config = dict(
    dataset='rendered dice on a table',
    encoder_activation='swiglu',
    encoder_inner_norm=False,
    decoder_fused_qkv=True,
    decoder_inner_norm=False,
)
Rows from block 5 of the text decoder of a small image captioner, named by matrix and row number. Rows with one number belong to one neuron. Each number is 128 + 32 x the weight over its row's rms, rounded and kept within 0 to 255. All counts start at 0. Numbers have three digits each.
After each neuron's rows are labels from the 100 texts, of 14976, where the neuron reaches its highest value: "fires on" is the input token at the peak. Only what is clearly more common there than usual is listed. The data: rendered dice on a table. In brackets: how many of the 100.
# fc1: MLP up (decoder.blocks.5.mlp.fc1.weight, 1152x192), inputs 128-191
# fc2: MLP down (decoder.blocks.5.mlp.fc2.weight, 192x1152, transposed), outputs 128-191

fc1.389:096149137145123121152147125138085122119118139160150151119134112138125147121135123172150171080090075123113138120154158130109113143109168119169102145090139134095061070110130137154157087099074127
fc2.389:146088185195107082122093113139126127109080147035127153135174118152149104114181154153101101074156119093121147126155154165200090098114135118104118037126130113120143087143148123105115121168192071
fires on: "p" (100)

fc1.463:098169100170133130216175122058168113148065158116143105096179086143071115146105097147152137126093109089143125075123135094098135129139103082103095139093163086144127159103111126102128208092172133
fc2.463:090078143141093130110110148066106083108129133078115088119143096159104106151143093159181144137119182105082152104138168099171120073084125097134170117124103099186131199140086138057125177172164140
fires on: "a" (97)

fc1.556:112132152136151165149176160130139197139171163183127172099092166208187119099111084148144128143152120091132138146111111113143215172182110123144146108196147119154122124127133070113136042135116100
fc2.556:150092049126152095116121119130118085143087107060160073171136118080116130178131232109122143113115103152134090124135139143122057132082178111122070145065113155090167106126134183159160224098130132
fires on: "e" (68); "a" (26)

fc1.225:083093130105099073119096106124108117135126166133132250105179081143141094166139146123150173161066139130158126101085137127112161131083104157087133134154145167137158178092115112120096145123081158
fc2.225:136120114130155119122170113164167177129124119100108121154055170065107146088102134125094070071135155080163115135142116126109049151110162159186127135080144131142113092133155048127191121155182114
fires on: "a" (60); "l" (17); "p" (11)

fc1.101:138123057182145133098116111112123114122112161159113106055152133097162170084093066208145155105093080164168113107158111147115141148178113118160199151050162118107153136114177164148132115118140118
fc2.101:137138097160113133133091112142152150093107103106124117084150099112119130050131104152128142063083099203081138101154061119055086158147086105161188156046140099062196106132162150139112168138093123
fires on: "e" (100)

fc1.14:140160166100114110126097135134133180120127166091215058133084160087134155121124112139106066165133153129123186165144110170149164096145168182216071125095122127150127121111155114085140147124125094
fc2.14:107089120115121182099175144082174119080105076078111083158055174114120158116104116113108146126132138068108139142090088112152048141124104177110144169150184117127148112149142134171075135112131138
fires on: "e" (87); "<end>" (12)

fc1.307:137155132109111148088176134123124100151128186096122116123106121154112170126089115139156191100080097122180049117075105105128123137115103188149107116116153136171082115088177132171136083209133128
fc2.307:150143083180121136188110116113155088147133062130124118083133153105149101180155180137122096169140101100083183143158132114160158133093141075113079114104153163141145126173125128105084201076157077
fires on: "p" (35); "w" (27); "l" (14)

fc1.530:129144127135165067127127126094120123113072105199170132123147119144098090162087072184167146104087118127162174130183110105075125159134153158076137097155100097075118093156099098135136150131106123
fc2.530:165125151175139109125093128181118139148137135092113154154176121152106143097099101149100131141152130153099133173164177132129146076154078138176137131133158117155190117126125117147124142187113082
fires on: "e" (53); "o" (25); "r" (22)

fc1.750:126132095128172070112098157087095066159117182178131182171177112114095108098135137122209138158165108207151108098118204105100128157093142102110147080138092130131178120107073107097083148154112115
fc2.750:098154153116121172091199110148134194127156074145116064109068086147122145139094127152079097073099149071099158161148085183123085081118142141139124175140115147120047122125126117133182115147163124
fires on: "e" (94)

fc1.742:104156138109080107177071089156062097178208151061054150110142127082115105144075105199154153142116144136114157126115102199106128135072076191149181120134166096108142157118116132159109108170184158
fc2.742:114090081119139121099194164092183186091096124152166159129083160125112149121183128095163114106093115100162105134123155094192098136139167127142105124072146096198129099111149073139153149110159100
fires on: "i" (100)

fc1.320:102149150116103118160149098176114113152140114136134097134126096140121135113199140043110058065157113143115068108129142156109114151118180096084157093079133134071144127089136153175084129118135137
fc2.320:138145111108115050143065075075185139134181087111139149143141201117148152181057122147153159099115099067158179101155174119125100128096087072125105083143062088108178156115105140136153138127130155
fires on: "i" (87); "f" (7)

fc1.622:128097194116106165121157132088162157102180177121126103125153152125099128100086087220130058110169114143115047132096146093126091122135027119174156141175098202112177107115132106112168165135129079
fc2.622:130134069129122095145104095154141083178148105080128123105123135141153096137177162052159134167099120095189185135104126138123162155110177154071097084112117121153113171155166134125141095079139156
fires on: "p" (73); "b" (24)

fc1.547:171196162168089176099134071146152075153111157143103176155095128169118137144178085097116094142129132158146167120057161171111121149177143119034170109142163157095142115172155173121083120145095147
fc2.547:108086112157172071101112174150114118122087067087124128107139148092128178141105143122144156160125123150120086128171124076152111128127114103133119195123122111105132136122124126120186156142068085
fires on: "i" (88); "a" (12)

fc1.693:135066138162108142136067142094094170068196139153164109105139121116131080108111073083152072130146184154158170135156154121117150130141101144110160185138163110150124164132101131183188114104158123
fc2.693:083160083102130142136170123133174091185075127091148122119140182129126186146164199168108148150096048124122123107102119129138078136156172132172095113153104102121182103121106112093118192140060139
fires on: "p" (100)

fc1.595:079107109147121094127152133091090094091132121157136119125146075100102118123105149159139161173100138121111140123153156139160134073143165161114119076111137092141167094175181179115176138109099154
fc2.595:148174176124116116155116100111149120137176129125128109161110176137120157132139113141113091103113094128145138165105090100143133149099112104124151157178106109133106123111058079137060131119148118
fires on: "i" (100)

fc1.744:137136118096122155188118090142126137098164183132157117069156167122109174139179122152133152058149114088139152121075108122108145109138071116128163145132145164077203172087108114038138101183151157
fc2.744:117103172189136142136140079089098082153072080149113117108128128132128084098135122124122101116159229187179165141070182134171117135057189047146167120116165106092113101189089104112141160074125128
fires on: "p" (100)